Weights of a small text-conditioned image diffusion model.
Data: 97500 training examples, 3.4 epochs.
Rows from block 7 of the denoiser of a small text-conditioned image diffusion model, named by matrix and row number. Rows with one number belong to one neuron. Each number is 128 + 32 x the weight over its row's rms, rounded and kept within 0 to 255. All counts start at 0. Numbers have three digits each.
After each neuron's rows are labels from the 100 images, of 14976 (inputs lightly noised), where the neuron reaches its highest value: "top examples" is what is common among them; "lies over" is the class under the peak. Only what is clearly more common there than usual is listed. The data: rendered made-up planets.
# fc1: MLP up (model.blocks.7.mlp.fc1.weight, 512x128), inputs 0-127
# fc2: MLP down (model.blocks.7.mlp.fc2.weight, 128x512, transposed), outputs 0-127

fc1.361:113093127091140100184100121120094056133144139152113150109110111122074133107132129127155094100107103161158096110162085145124145127184115131090162138145175154142148111135090161135160067111143104134153110103066052150085154168139106141089085120096187114182087134093132075086116114107150122105178144113132119064130150110164135141119157110105130156166049142134203202140202169194112142118165
fc2.361:061114141114118148093164150173140147110139125078131159066152078166150124209099126133087131127127086087128186187141168163163175158144145104143155108153129067136131183156129089111133134145089139145121138137143176119175146127125107139140115183192070141146167168128203171161122156110159116125107192156122137117137153131124103139165176114100111203083186129094111117073076154108142137121073
top examples: cracked ice world; full
lies over: planet

fc1.321:136119100080183130171136148088100036151116142115125143124131083089109118121144118174103095104104131067133066136089088110145116130142094162113158131124150185129149109142190135091164070145112135079112124056128112093133067131064092121122117074064140105114141164119110102094107060104175104156159114119157101133151170097140122113127205107136120159174146130216132119104126113053136134115126
fc2.321:097147082181146081122142104188115148093164120120150140137136156180102101159135129111166106166123147125097155158142111136131054067115165137127095162099129125181174144173135175128072157170184111163115131088171175117127113119130128123139098109154146090072103148131113195158144117151145125099137109135158112130095064154158178126161151165172187115052105144152115057149073174076062127115105
top examples: rings
lies over: ring

fc1.254:129127100156094110151130173110116089107025128173111114126105153058149107125127124181142131114096159097110098116112116066124108130113148183122095159169124204093151142167100176137111139155169122167110143097076142105083121107128107070091152071116158089095065086133116131155141117129134091140118054140144101154118131089159128127094061170182075172170115103176138085179134106114103148162159
fc2.254:086072164108148181086099118139161170096131112069111175143148105157113134073119112091119125118167055134153145124131106146138175145121104116178149100122196039135106135140136114100133171108105113085105106137169137153165096106139102198150114157160144156159134201197169109095095121101171170173153129128084146152129121135101079125123192080099103077146128145107098170138100140117153116051124
top examples: lava world
lies over: ring

fc1.379:175204131043199112150158130148174121119105120058137077151133115101123137105100094080119114128144116051111199078149139162133141149134128135046075145110134169146146160137087133090083120096112125120160176136143116059161154134122140106110187131164170146176178124123113088075127135119131120142144115157144137086160159161154158115096180136068112101138147139122073163127101136098147158103172
fc2.379:152102128173078131157125152088101158137188156138155189075125124124129074089149141159153149072138154167123026146097127092109133134070148116135197100120053070136143076122146127201139157148151155122148117189143111162078102106144122119148056123117140116101091082127156157141133143153105119088110159116105155078112138176113070162128114090160117132102117166085140109171148111184107120102094
top examples: crescent; lava world; desert world
lies over: planet

fc1.324:108129105142178144126144149095137148117101115144094162116109126156066082167142144189148116149166176101171100115138137112165106130089161100155139111101166117177160148121040189141135118181182153127161025098140138141169163165130094090123140109100124113078144129164132123144096166161170126120131052189140178131120069102173130114125182094115172147145121175135094156158117073141110119181104
fc2.324:166180205108128196126167173160162057138136156131113080151117119074135106165164144115097133096115153129122195106165131139127136136183127133090146138132137186135102155190095078125154115101080136121139180164135092090141140090067150095132164139131156128123155105106162080073170165109123164112128145092104140094215164114141138101082141140114142198170109160135107111121080178148137151143075
top examples: cracked ice world; cloud-covered world
lies over: planet

fc1.132:148100104163171163213134151117122091180116093119062119149104126164145116165156146118140131148122075121151109125155151148093111150159110117073054137119132165087162104163124112135137110147141108098155049149098132072156177169083112144060115096097106139167096152123166109139150130120123164136084126155169114094183095061139129127133184146074150159180134201120200108121117117092085123124178
fc2.132:104108115140123151099186126088096161113182135189208177130123125168096151030161089121132149086150135096163119128186140107158147146086154117168155123147102068143134127101181141097119146134112163121139126154151111141154120117141161152217134161112168116127143050131072191121105149130133101090155166125118128098144121166068100096145125127126109082063143079096164131099193093158100151129116
top examples: glowing rim; full; ocean world; polar caps
lies over: planet

fc1.419:161169057137136121147144181111136104109104118103158097106153147131110093076118114138127099153151081092096170151176133116175129100115133137117125087171125124092171128125161156153144102117136140138055142095214097139147073169081080124161146061107093116136172107157152099132194151167084151106156091112151087109142105088112106113106088053136164073145105158179086085106084137076149074151130
fc2.419:122086136146099153141106143124123126130103122193119166149139165160170170063120090152120103107166022105217090086155170112113135107092134136099096118138161066144151118164151119112126123164116168092121135103141123095103151159094124137113123101060166105137141129172131126143117123177084113125184122098134139081071176121160123070122088125154157166143159057201097119137175173085097166127148
top examples: crescent
lies over: planet

fc1.282:138142148155125108175088100063120104134129123127085154113077124120125126111097153125169098116152154166096125140157129104161174114083125140151109126086113138149138186141148175151092091165138139136180214125106081155154110185175100108092141059140145114143141133114165094079163064118169120126079117107134159143070105123159119089142150073153162118166117232151095055173113142141127093194121
fc2.282:082141147135111150097124099204165150157131130151108147124179118109158155117050115089099107140167110129150157188156183157145168130105124119077067130126123070120095079111135121193152136162077194073168152083131118168086180088132089164068134129120110162164152174145147136110106130138156151152128141113074137145130099133158140073154107105183121151146193096180143086105085082150148108144151
top examples: polar caps; cracked ice world
lies over: planet

fc1.449:166142093164146084169118217125107110086079116203082085111146139128065152115105136118152130109158124167102130108160122116153127143133158119126092142091117139167099133143173119189111126200119144124137155131179087151156122143113144124137126073120140130141143113172166069079146096138098080103143091082147124145124113072160150112132166108166176109169064225126110096165040143133107084125128
fc2.449:128114094149140112113113123132120136157079152145113113195102139159167176049070079103141137099174089164166113129172155098123134150085131134127057137137086100128117066078117169125115137146155176083173120116080118190140162139078144149118169104069140146139105119177096117104086140154167131154146104155082145146080094128135128068076142100138110081152156067111091134146156076152127089101202
top examples: cracked ice world; full
lies over: planet

fc1.502:146152112113133122151109133100098110123088118092136101092136147122108109135094136150128118101140148092099137090135116133148104106161126112129059108108115227086161193163101179102094116150118123140162169093111140049141128184108141116139150131162150138105153110098118119115154097107129125129121127164190109081131154170199177105140230126102142110094134119187122081113074211026142104149121
fc2.502:103154213115163104142180091170156193108145122035151113054142080158126170128129125117129160141109152138135134126123145109182147113112119088116163117143108038127117156138100122068110084185136082124084168164133150170179108108137134154152150145098078132120162147153172149164134129055161054128096134122085116158147104130102145157194174151117111111098139181156136121109078131111143124135108
top examples: rings; ocean world; lava world
lies over: ring

fc1.95:160090074107108134136077063113140075188136088069104070114112126136168101070149092093158115113079084095146125163147120106148109130157113125100087127099118191168156145106063175166143096086159176133123140144101150134155132134155103153074076102174102138144089073098093133098091141144127208102155170140202160086127136095130144123081118137122139104151120182138129102144159188136114090131140
fc2.95:131120184164142151121245155138118163146160155145195180192128127135152107129074147176116143147154170181099170104146200164135140124108100139221128117131064075110144119139144127132094136123132099112158062095141111107164167145096178191166174147115181137135135120152120162143131081123157105127120121128115113163132133107116122127103129184149151142136153092088204106110130089137130126126069
top examples: ocean world; full
lies over: planet

fc1.293:152099121121093095152113139150093132124131104099100104092083140146081117112200126091161198110125207144099080138106112083115088174157121173124118200140135105144134131126113117169136169120142148130167103135120092141128109087127137088145055085178099123096140110018124119100074115169120193161075143108131153137118070149154094164117147080119119066186101178163136134159126119143120127138085
fc2.293:141085144083173105120110126123115079125077094136103133103143106147083186176114065087128102166088123116171163114072086124118107137198112128067086152106191164110117189145118120100119116060115140163130125093136156118129128149110120117122178129125094124140132175157089119115133113072102089151121095120136128139217152167125155162165118141099098150137130151169056203086136130091150171094199
top examples: full; cracked ice world
lies over: planet

fc1.21:130129119138164112104152175106145122172094157155162104166098120107118101171118147126116163153174170148146138093192116153135098177051131139138136109094114183113130141150139146146105128142115113137029143159093096103176142174137139107103177139095181129149149109143164086062075103115177125081146069120138150095127102032145133116108158096131197093121114191111127097165099079178137119172153
fc2.21:091192178154109153110120154157068173138121143154089127191163159069184116109135171130116095152169113133065169052203110152173112137102163136129137106125081088146124108123126108121141124142098112154114132157121124116099131149144085182109108155115155131147147107151176125059120158143176096106152158150193118151119162135135128047073143122130117132054118111117177083141111092195152073130114
top examples: full; cloud-covered world; cracked ice world
lies over: planet

fc1.187:145167102128132112173101142070148128121079120145143123178119119106051151117113093110140070129088103130169114104173055131135129156167159108118055123079168134114106124131082156142120152115155145137180164126093114125133188082143121101081143072138137158153035090161086119099121125142161068126185105149198134086143112129125134057102134132147141127110136111179074126142086118130134099135213
fc2.187:148115158128108122092145082092119144157174094136158116131139137128106158112133095112109116126152127110109085086113163190105112109070114096177173102111088089114132064130090126118111175152141172088088077190149139139096167095147176077092080136102119098111153118128131146134102159153085111126173157101146149105113167133090116172172036115120148154055114050079068128131103192099148120165083
top examples: polar caps; lava world; full
lies over: planet

fc1.86:185172141116153141139148137046131130131052087148085134147142141084119129180120156158135151094132216058103123121111139124169090148092099115176117095160162131093099134099127111106126121121124131154137053128164124108147053110106098082181169080064171126141180176156164123084113106154111127142086078130169076154164151079141114096137139110102091147142087151099157147176097130130136091116108
fc2.86:100083147119101146136125129085087131146148138212112178142128111138100132102148113155094129123111084124174145162129099087103110116152132136151157141131074106124150107092129130089134080093128132063142105064085162214104066112191133157136189123128159112169151089124105145086104159148074105117170141109156110097117175139120122119095096184122103196054152093134184170139209143175122147121149
top examples: crescent
lies over: planet

fc1.96:114151080167063161134107131129095112132148143161128085114122134128114114131171106155165116020124116134146135132137062142112083106112180112119128121083152163167143123174112180102105124104132204182139106175172123094070117111179127110127118070135118129125052115158154106119168139157174129096180108115146134076172169125137119075107157135144153177130119141121053137157067183178099096155141
fc2.96:191145145148115124149173144100148205122161151142101091130133146086156088072184113094165149096124115189107106075180153124175124097058152129093189109148107087147154075122095157140103100138187139091112152130111147083121080089148119167120161083072131071101147104141098165196155165191075120096167122128124113144096132185145121135130101156169163135102121155099087120118104102164101135102120
top examples: polar caps; lava world
lies over: planet

fc1.126:155148100125170125143153178155110119187132160071099124111134136077151048124142138121191138120209098125116130103067105108153111155160126154104090095092139158084126157126112166132046160093118158130119118094196120121143036099073153125155097100155085094133144118185155099118068067137121106157094109174115107117142129113081127132127120066131070095098118186148119103137108115108126106169136
fc2.126:099048161127119118152104179111115154161141106210186116157104086183168163116140105136127152151134057165166182112125104103049080136081155177118145127117100110139152119143086098089125102135125175078160116086136148118079070123089150065071103114144143127118128072138118139071118082185128085118177136142151131112113125126094122125093119129153101096106165102128125135158194141154132173095176
top examples: crescent; cloud-covered world
lies over: planet

fc1.41:107170075133062093143068138102075067136138171151107138090090161108150078110133113136151114088125145145153191154099059092087109138104157150108119170066103199126159073096095165147140156132136134145145203154108104150116140112203134074132092109122100141125121091146092129087147092155179109132133124121164134088167136096173180102074146145133107147152095149135054138152098161176139126138114
fc2.41:179102167166121127161150154153139195140184130144102135089125111065135080114169134099166154145097202206057153142143107128116116107132139166027171123146087143126137112129097138162116079151148154120143164102137165096131104110118112146066106118126109094108139127107132165164172129148073141108125133136143100081101093172142142121151170150181164123115094233124115077126121110200115119117126
top examples: ocean world
lies over: planet

fc1.0:161093119136138107159102080141139112217095153109129039160072092134175082156169093131144164176070155093176135123169141142190099156096108112134046133130111166165161136123070182157116087075189210159159079135125110119149122153110148126119145093135130165134107088114140130089117130156164127100140120139151109115126103083134147116068147122137149078137123168136125160122104141123087092147184
fc2.0:121152109129167181101190184134119179128143127148157163154129163173139125127096129127115133058153139149128158113113113176142169142152107100167111123130103099121152221103209109177104140174121098105206174120159114085138143134096160216214155124153165159156128138159104157156095165112154088126115131129110128095161175125124137097142101175105101146121126105102190096084129101102114100156072
top examples: lava world; full
lies over: planet

fc1.79:189116129112086087174095086077086115154106145136144100129046159123173103104102069134152134127115151132091125135120125184201116152112112186097116187105118127143118116081108186146127166083157146136126213134087141133173185163134089124091101105118125147143128136088121100109159076122104169114066128102150084078107068130179162106105092121151125085110077176115128098157190133158132114136126
fc2.79:103140113114111141178181150142121070109179127135123134111144131172194180104114119223106169104114087141158075088142109096132110085114099158137128132151110114124145113143152138109114118139120111080137113066143082150101136097148142156145166155066134124142177112152105100097117057105152030126141213146110116170123163083141163133169120177152154127096094130183198067098106129137140119117078
top examples: ocean world; full
lies over: planet

fc1.267:116140094148131122140094125166098097120141131113109085109110169127153139166085110141157076085100110080069094074154115147170103129141125128139023115107126150100126192157095142162102139144177164137156137147153155091144159179167101121067108116141150140105153156144150128125132076105117127117164155111156104114164143130201119084147193138115173151096087120128144164172122235062153059155144
fc2.267:169202187130138112144106127039178178085153119029137131120099133108140151094151168112126167105098126126091131109145115093096126134129128065109076104156106081111092124143123128124133078139126114110186216175143073110118110133130176074139150143125105123126131117134176067137166111091171079131105171135095119146119143123154130144117204099135108120136135185125144140117034089119135111147137
top examples: desert world; banded gas giant
lies over: planet

fc1.460:074108059137086143190097095164096094115140115196125088105118119120096140121133126099146133157092126102118075120110160080168115139151192117104098154100145139180145213082152173206134160107184148122154120155100117111138168199184116096061118120143111136094098119119131081143109135152123129093172136149130143092141083141180160094129173141107095169098125142120125124175175151170078143185130
fc2.460:125114226116120164094097129154173134096168096081112144067170106090110162097186155107109115123129089134118178093140099167099132132159143140120149136140178103114112125194098087069130068128076087093083125105134164094072138128128095174131118147133070102153165159123168128154167122082152083141138182155126108203138151120090096131192109132109106171128144194132132137107068115142156140088121
top examples: banded gas giant; full
lies over: planet

fc1.335:167169105123089063154103129142086079166107139138101064157068189178152085115122104110102132098097133137094146111083151136187113146111145138157075172137147181154122117081122114135155185033186116153144177098107137096136150187148107142140078097159102176141117148137137123094116071157137162100111128176134102116157079106142165159111102134094089098148088127068156126159189096143092121120130
fc2.335:115106139137152185139156074158188083091177139156078217115111111136096147137136119146136116177111109126177120164158133090103152094112123105137113189168181103126065143162178155095113098067115056092122160089119101140120136080173117136105145151107133131151106106207151124159206083090149144141142100124080133113148116112138123144168130150162154178150129125186156048140113118156150166114143
top examples: ocean world
lies over: planet

fc1.438:163156106101220112095182177114119116099088112081132128179120153100121148150124090152132060166171169113094156127142110130123124148121108128106126110107109136088103091151080129145083158125109083106071141089089109154248147109078064113078172129089095129144168125153099104079110073084157118179086081102148148149151128161124116139106133096093086174125112119165080100125120103121163132115132
fc2.438:159144182149093119130098164087144120115173121174113077129122171107138067137192178078194088094111161148103146132161102198104090110168162140102119134103166165153176083124121146092159072134140147103145156141103120093096149193154161165152115070143120092113105106100085128103155167157117155057169172156205100092117173154143149132130110146140126142113097174103131156153147116209133119149129
top examples: rings; ocean world; crescent
lies over: planet

fc1.185:095144122124156127104186125158173146082107216078163163164059171188153098123153124138148110119154082137136129150115166109168150087132114096174136114122178064184107123133086103109155142086152121138128137136099128146153104113176140200064146126119130114106093093170144091141125202155200146094158140115134161153122181160099056150163102088139141179080142135142118153167110100156098104120131
fc2.185:159116068128133122159097126137091085170119105161082114130174100060114104180098100156094142100131132135133134106123076136114117112113123158075126108108082255082128147088122146157147143190114108117148140141150127063115127075110112055129153102152149145131130116081097131118144096139096129126129107094157149079144082085153202113033133126138135125140124154142106095090084138100129097191155
top examples: polar caps; cloud-covered world
lies over: planet

fc1.337:129156112145149074137171178082101113107104112116142107100171155092111161076177085115116097166184076177128105033142114095143112158113083180118098127150137119067145101157155122150095113162117135067146176126128050087163094165094106120146097126143125119156179084176149093130095099116087081096107125144145104137093095144115098160134104129083174126152144162171093113124088199121081101148145
fc2.337:115093070120081087141078129210104095115096175141122091085148133167137205120088132137148087149137121145160103166153100109157108133152185188086116161102155225176118090147134143151172143147131141144077135109047132130154170139081091161158138101120157118093110190080106149154151117107158095110094153128135138169174109102119150084160136092122133089167155121184128105124180117140120146086140
top examples: desert world; crescent
lies over: planet

fc1.410:105108136136074145180153157122089090161124155102102069112103125160149070161114133117179135095128110186183072076070074121114125145174183159158121102063142167166144186108081157133160183164137148102144143102098149099166141142125159102093069111195142142131102133088122149094064151118118116107130176158167115101123106156123146112140188150146141122126139197075106133158159167165137130175151
fc2.410:164140174138122179112135132148175118097196144198072168111149133032112126045179126103115107092121102142126126115181131157200154109114123121136182130159153081137115087152172114131127083103123131128130160147151123111086144146184131227125192130119109096117144123140120145164190164128097121107177150105110131144118169148144133168129071148142110197143104112148099143095117115153126139135059
top examples: cracked ice world; full
lies over: planet

fc1.64:138118087094122140118099090136151140157139087125125071135123075153151124164141101121109145097158072099165109110110089197087122127080159126134102122124171162147125137066186156175068139176095129120156151113165142151069050090168116126068187108081185151156134097104091102074165123189163122160186120178139099098111160134125192092091123138119137149104117144130120147112066152141145109182132
fc2.64:148116199128104126091087202089095145130112115236083137169130167093124112116147129112157120116138162127122172131167138156117117151197131201107144109113109142144149102125069110102157091105115183156135102102092130090134192182077131160175134119144098127144166147112085146069109165169093153102147134119175134131118150166130134116088091126110116074166130136119110168123220080164134161096158
top examples: lava world; rings
lies over: planet

fc1.106:176058089127093111113144168132136106149107132151142158138161180136144108077063094151144086131159089117145126128169171080194175118153114139143121170088133161165125139121149111189148147120134153085134136143161145128134076213170152151122122071089125132106154137137176066112138165108036075153121112115151136130118076105173130152141086097113181104076115105116113066151145156116088106189105
fc2.106:155168129143093163104071142117124100173123150126110037066166153084156173100133130163104137093114090151100150129114135197126138118130112116086095153145149159110103023131114103102174053121098154160131143107129085119120202130082119131076127109086097151151164147133168111145177171192148168143147124101103140123122181090148165120080116145138117174127144158156095123114096162163138058155141
top examples: full; banded gas giant
lies over: planet

fc1.492:111164049118061132178126138100107072099095174119127088081101138149107081102105136132154095089103087139172132095153051113129126133101148112133114149115121147148157117142097131147077150111119111133102208145099114127118166115198123083114124085138152133153115054171130133106135143156178128120187111146162143080169127136161154073089125140125129179117099118178018129162100168164131107161154
fc2.492:153144148155110136146144149125117232126202131133123167080137113141100118109214133075145123083142116192104120108118073143119104129090164124141219115123096079148145120145135113111130136111136147101114127173151142085062106090151135175177087144149132067104107125125154173202125153130094081099136193125126114106134160148107089156144074142132134143100103149051093140117142082185113133109090
top examples: polar caps; desert world; lava world
lies over: planet

fc1.125:131127075145123140157162206109117155093128116163122122170045118178122139102129154143131116101137176187126103133135136132119116177136096113176098105147101088191156077165185158132032173121182123103163193190156072115123112098089087103152106115120115140140109150164135125074124131104155117111113143133146090128129157148159107108129152083144107088154052127063167071174124135144097131129099
fc2.125:113141048169193135100136087139123118176037120173114050179165102110151139185116115137120144183130102107126145154130097165129140142164137094096040143124080123121106145125118100088147085154097168129150094110139181104111154170082132225118165142157141103136141091128071161155157154121137106131139082142140133106128141099103169106082176159116113140106173156108162197120134104114110140146155
top examples: polar caps
lies over: planet

fc1.215:138165085062161099154128132095077118144103138125167088151103141140118096130095172112093163107135109125134111066108125109150016195134086134202136154136140138125083150083159098096154148150129144153146104211146118096081138193092151090207108103138186147140143087178138113113120104143154094108113130149126150126159129071147151151082132175089115092120080141095171151136131125153094117179124
fc2.215:118153156143122132097089126121094103126136117218168056190166145101146106209155138140114126104109092101149173151136090156135118124117128160128122117109110118155141130104091080137167107161103131141139078118128181080054095180118130177182156112161176116125151102105093186117145148134123109111165125152153119099110135164075154156108101195121073091055131149080190150109163127119081192111102
top examples: full; cracked ice world
lies over: planet

fc1.336:135163110112119175117176152092121125130111090097123086121110093083117082089150122107125171094142140074138139090071116128136147156112163156106105063130125152106107143116123094098144121156121157117106134158132125052217092132052096110132145089116107143155115129154175099104132086158099156142091090150136098118210168107146122091119188117104095166161180192115073096127074107050114090118073
fc2.336:097153146105142128117160179089154145115192185103138163097112150111126126150113130063140135085142121099108151130135171113140137161133160093115185102136094086152136096128121147137164100119141171164208158181095119163132123145135159121100127119133124148108144140145144137104052221092129146104104205140106157071134156202145117149127162064101079164067200083076093176117136094127152123112112
top examples: cracked ice world; half lit
lies over: planet

fc1.253:129135066112091131154122149105090076107112181149112104127099160094135086119135104156130087076119090162140150109159088122123106118125132102117082168129112189153139090139092145138092190092132159139129154163105099103093174123178113100143158100137151150168114070151088141119175096166165119124176142113170145053169160145173157054100149119109133198142095113147033168129112195169147127151172
fc2.253:163116143136106111149131110148124196112173136146091087105136110142132130057214121047159131088126129213121107068134072112126083088089167158133185126127109112147157071133110148090088123120170124096078119148119159126084088102181117183163138119115165055103123145110117163184129095131113109103165166133127102158115129160102117125167095164129150107122088157074098163143129102188111129075127
top examples: polar caps; lava world
lies over: planet

fc1.231:146190099102181172135156153071101107108077131103119142111098170073065103158126161140171097185143188100091118125066069097114092202146119143174130117091159138111114174120109131139128108096097138149099119166108095114117125140171142068134069118125121119124167113085110090111085114131126145176078077115159097111152167103127115154124127109035097118108118123157116198145163085097156158168118
fc2.231:116124188122099144132090133116122137122168105148145121209113174086157079105196136172160146187086162072078111114090156120115087128153103176156163126160104097115150119079113119093124134043141106135123071108119139119110107150167162138143124116136099113134117057143081155096145160139097149126159125133174146161090124175110123192116094179127095141079087105129162168135195134118125221093123
top examples: cracked ice world
lies over: planet

fc1.171:166127116118110114157091099016154122131098148169115126134067132096138077159107156137120152109108172053131114160162146109125103155103144092167097135180133137168124177152127142092104135126159147160134154150082106098169146190149120046122123120157216123125177151048139093121161127131101154121139127095169110113095125165163123070118156105165189096108111127151104105184098153088125086160106
fc2.171:100193070128126204124138076123132161112118129163095206132145085101079165131159115161053136126126093087207118195160143135120144096103130114130106142142097025130111084142163144088138110121117139160125129128135143131112119105136115111115184155118205116156125120112152188140148185161113160156136100071115144097111159119160139099106092159128153195069146102178172123145157137139099123155118
top examples: ocean world
lies over: planet

fc1.317:184136133084126136074123115126133116085084130121127116111079147134142120118117129096106150104198183156127125175116158094140154143189045103145096158144138107104060164125114119118104137137115104146168154116151093170117116069138151146208074137191089167188129124119127081118148118165150199197113129125121163119100127175158077134149118100070137082175144159142127047144109126078136124115092
fc2.317:164139098184135087172104175064135149088105155107137132158118152100094087136178129116197121130092107177137052102123108119130125102100163134098126105113123128158173114131126178138137105094207160155141163140134157062111066162127114107139145068128154091083071095163067127161126142162082114088139098123139118104101148166160123149116127151146118126071130145102052204177122107140085150096167
top examples: ocean world
lies over: planet

fc1.488:136120150074179072113178146128170114144090139092140129183078132136133117157075110103105181128172121150112152108144121123155138128082085071175108094164129128132094182113125125078073113169156059191115166115138093140123130134112149085105208153111132153173159089169134071091184050124120105153140108147091135106128155102154158158100127133107176056118111154087114057140105111130153114103110
fc2.488:087175081167092131147109145152129105143162181140152127149152153097179021139133169149187096117144131161084082153116099145123141089120165150152160126134093134171173078110151129191139145146156142098135119102114134129090098119150098207145066067149188134109105108126096151105097162167162150077164113155139109113111143144133105100123101172184082159088133124099177103170122091158074138093085
top examples: desert world
lies over: planet

fc1.143:123174132088140117110159184128143127073102138124140059144116143089066130098153106064148143147134116096103213067171143134171109142165184168080080107145085115121110190154115142075102097072130163193164142152112126110177135153083158081088143102148095102141177086150108117121163155123133131132162077122160058139147147149146172090106116117142159124102116152134069186119158150108154122130164
fc2.143:115115092109151109114153091139157130108131134057152126165101132148151086145074154162157144093155129121146077105119134109091153097070123092183149113121147129126129117093155158182092210226182044055114159159127141129131080101174137133122119088109185134108123166116101086161105107135150122130112072155104122138125075122136104164173162095110126109139167153119155082158061126082110104152074
top examples: desert world; glowing rim
lies over: planet

fc1.439:129099043129115133120109141155109106111084118118156128099157113060100077151078156128134080114178132089140163077157062151161152121162157208120108170108137170174125162129129139159086109165139153161168104147125175112160088177152112140085127134120157151137063101098136095115171111126122095126149078137200103136162174079176109080159101156079129196170135148152115119161130148098081147161120
fc2.439:114213091095172171133125100085128168103119121108063186189112088142108138076193103146120162098124135090143055123142097098107122137121136131163117105158095107112126116112169144081128199093123082107120145148122096132207111074130139116204160168149163133147097108116086142117086170100181166140122154128101146156157119118108116087075168105112087103120100084084163151122145066136136107105160
top examples: glowing rim; desert world
lies over: planet

fc1.314:160144067121169080153104138127104126141114149104131121184126127132157061174091118087119154078107111090136171148096115132184123134117118116148117107119125229108141202105101140061203175140165077179132121111179142082123180107122126101166126092148146128131159101115123117122127107205108110132181103072150166117148131064133148083108183125132136104169072076111172141134117150112091095146132
fc2.314:140046156135138107131057094169127142125125093151022184065132098127087149111129121057141125188102163140102137196110088092105124138172140149037129153133156168105098119120159133125133087108116124112087177122115181153144116118165083147068104134160082122132112176098141147137144135086102185138093140143140136145114087172096125119164160076123142136138107165138086136157152118171153121090162
top examples: rings; ocean world
lies over: planet; ring